From a checkpoint of a small image captioner: 19.1 epochs.
Rows from block 8 of the text decoder of a small image captioner, named by matrix and row number. Rows with one number belong to one neuron. Each number is 50 + 15 x the weight over its row's rms, rounded and kept within 0 to 99. All counts start at 0.
Before each neuron's rows are labels from the 100 texts, of 14976, where the neuron reaches its highest value: "tokens" is the input token at the peak. Only what is clearly more common there than usual is listed. The data: rendered roads seen from a driver's seat, with toy cars, trees and houses.
# fc1: MLP up (decoder.blocks.8.mlp.fc1.weight, 512x128), inputs 0-63
# fc2: MLP down (decoder.blocks.8.mlp.fc2.weight, 128x512, transposed), outputs 0-63

tokens: "white"; "teal"; "grey"; "red"
fc1.229:41 52 82 59 50 61 40 53 45 55 47 43 39 25 58 46 64 30 73 45 57 39 56 43 53 24 45 51 48 31 26 77 57 34 26 65 39 25 28 40 57 51 21 30 40 37 70 54 41 75 29 62 64 58 41 56 57 41 47 75 35 61 38 46
fc2.229:60 37 36 45 51 49 39 36 31 19 62 53 49 47 64 35 27 63 22 22 44 28 35 30 56 44 75 71 56 61 35 36 53 47 35 54 45 29 55 60 57 36 69 32 54 46 66 77 21 74 58 49 08 78 88 63 49 16 51 22 50 61 46 62

tokens: "bends"
fc1.245:52 62 70 31 37 53 64 58 42 58 64 46 45 53 26 71 51 42 69 23 24 58 54 51 54 52 31 78 57 49 45 27 38 56 58 59 30 43 46 36 26 34 74 78 44 60 65 62 42 67 42 67 53 51 32 47 58 58 47 66 74 61 33 52
fc2.245:36 64 50 46 72 45 64 66 60 55 33 79 64 41 40 34 36 76 59 46 30 90 46 37 40 39 48 45 27 61 60 51 61 52 36 50 58 37 47 66 37 43 49 77 44 44 56 39 61 43 66 29 51 36 43 65 23 47 58 46 48 67 28 26

tokens: "white"; "red"; "brown"; "grey"
fc1.413:73 63 38 51 51 45 68 77 20 54 31 50 44 57 21 53 69 57 55 50 32 62 52 63 73 48 45 43 49 34 60 41 38 33 38 31 57 56 45 46 47 37 29 60 52 29 43 49 33 30 19 63 43 70 84 54 59 32 62 53 48 79 38 56
fc2.413:61 52 35 50 27 64 34 26 62 39 52 58 49 49 73 50 30 62 49 28 08 28 32 50 27 43 57 52 71 45 39 37 72 50 46 74 55 38 49 68 26 83 73 27 52 48 59 70 42 71 61 60 46 76 38 72 49 30 67 54 44 60 82 29

tokens: "bends"
fc1.361:51 62 75 36 58 62 64 37 43 36 31 29 47 47 35 63 60 66 74 68 22 55 65 53 40 20 31 39 34 50 32 58 63 49 61 58 57 41 64 62 79 55 30 24 72 42 31 41 02 19 49 41 68 37 68 55 67 63 50 71 63 38 89 48
fc2.361:45 64 42 36 61 63 43 45 70 88 66 68 36 37 60 54 58 55 27 62 50 46 64 49 45 58 47 70 57 48 63 38 60 10 94 62 37 57 31 46 52 66 68 46 00 31 46 64 36 33 55 66 42 40 56 68 56 68 57 40 42 35 42 65

tokens: "bends"
fc1.408:36 26 54 74 64 64 36 55 78 45 37 52 65 49 22 36 59 30 36 58 27 58 37 59 14 62 53 50 27 66 67 53 45 37 52 33 14 46 43 32 66 44 46 72 53 65 64 40 43 84 48 80 53 71 75 27 57 40 71 79 67 34 76 48
fc2.408:60 43 39 48 42 64 65 73 28 31 55 59 47 61 66 61 44 37 77 43 35 59 35 41 55 85 31 32 10 70 63 49 47 64 22 43 58 63 43 34 53 53 67 60 34 35 42 37 57 53 58 75 50 60 75 33 52 55 26 66 59 46 41 59

tokens: "white"; "teal"; "red"; "purple"
fc1.365:31 63 59 55 31 65 71 74 25 30 67 35 47 53 45 23 44 60 49 66 35 40 53 54 54 53 44 85 50 52 43 59 68 31 40 56 62 40 52 37 70 30 46 64 54 31 25 62 64 15 58 58 56 50 74 53 41 59 41 49 53 35 82 35
fc2.365:56 61 64 61 43 70 38 47 56 60 72 49 20 55 68 35 41 47 68 72 33 39 37 29 46 66 19 69 35 31 36 62 45 37 66 58 58 54 64 53 71 24 41 23 59 66 23 38 57 41 34 55 17 61 49 71 63 58 46 45 31 52 39 77

tokens: "white"; "grey"; "teal"
fc1.280:53 36 60 40 49 56 46 55 66 47 56 65 71 76 42 50 60 31 50 43 60 00 48 40 34 51 22 73 68 37 50 44 71 75 21 50 61 37 53 42 79 59 41 73 58 81 47 75 76 45 45 49 55 73 34 70 56 24 53 37 35 53 35 46
fc2.280:37 53 14 50 74 58 54 51 51 48 43 29 50 63 60 34 65 56 25 55 79 71 55 68 41 34 45 36 52 45 68 55 53 69 38 64 47 22 38 61 67 34 23 57 52 72 36 60 59 53 44 55 46 41 79 27 57 55 43 52 50 74 37 50

tokens: "white"; "purple"; "teal"; "red"
fc1.489:35 65 56 57 45 52 52 63 33 65 56 63 59 43 12 62 42 69 68 52 73 38 90 21 47 49 21 82 61 50 56 78 42 60 14 69 61 52 21 55 92 57 51 48 44 28 45 57 49 70 36 39 44 35 46 38 66 35 37 39 44 36 55 48
fc2.489:69 55 51 00 69 47 50 28 51 58 69 18 73 47 38 31 54 51 24 28 45 62 71 25 69 42 38 45 47 44 62 58 65 40 55 55 46 68 57 42 42 58 55 73 14 82 46 44 42 65 45 32 43 66 68 61 62 64 31 27 38 32 62 52

tokens: "white"; "orange"
fc1.314:26 82 75 62 31 32 49 50 61 75 56 56 69 55 50 22 37 50 41 30 42 44 35 64 59 54 40 34 53 45 53 60 60 49 58 54 74 40 59 43 40 50 75 48 42 48 44 75 47 49 58 82 53 28 33 78 56 42 58 71 67 67 41 69
fc2.314:50 36 56 67 58 44 53 42 30 28 67 46 52 58 50 47 62 60 23 62 63 23 45 55 59 46 83 72 56 52 59 34 81 51 31 74 54 40 39 43 48 43 49 44 56 51 24 61 34 48 09 03 20 53 62 35 52 29 48 53 72 53 46 49

tokens: "bends"
fc1.288:26 56 42 38 65 48 74 30 66 55 48 59 55 40 68 61 80 49 38 51 08 62 54 68 41 35 24 34 45 42 58 64 40 44 39 38 44 68 42 56 41 45 60 56 39 66 81 25 56 47 28 47 58 77 59 27 58 66 55 51 65 50 54 70
fc2.288:57 38 50 40 38 43 48 46 29 39 42 47 56 38 24 79 49 26 59 45 29 50 45 70 76 80 32 63 33 54 61 71 55 37 35 38 38 40 72 48 55 49 68 72 70 43 48 45 37 54 57 83 48 31 57 43 49 78 49 37 52 53 47 37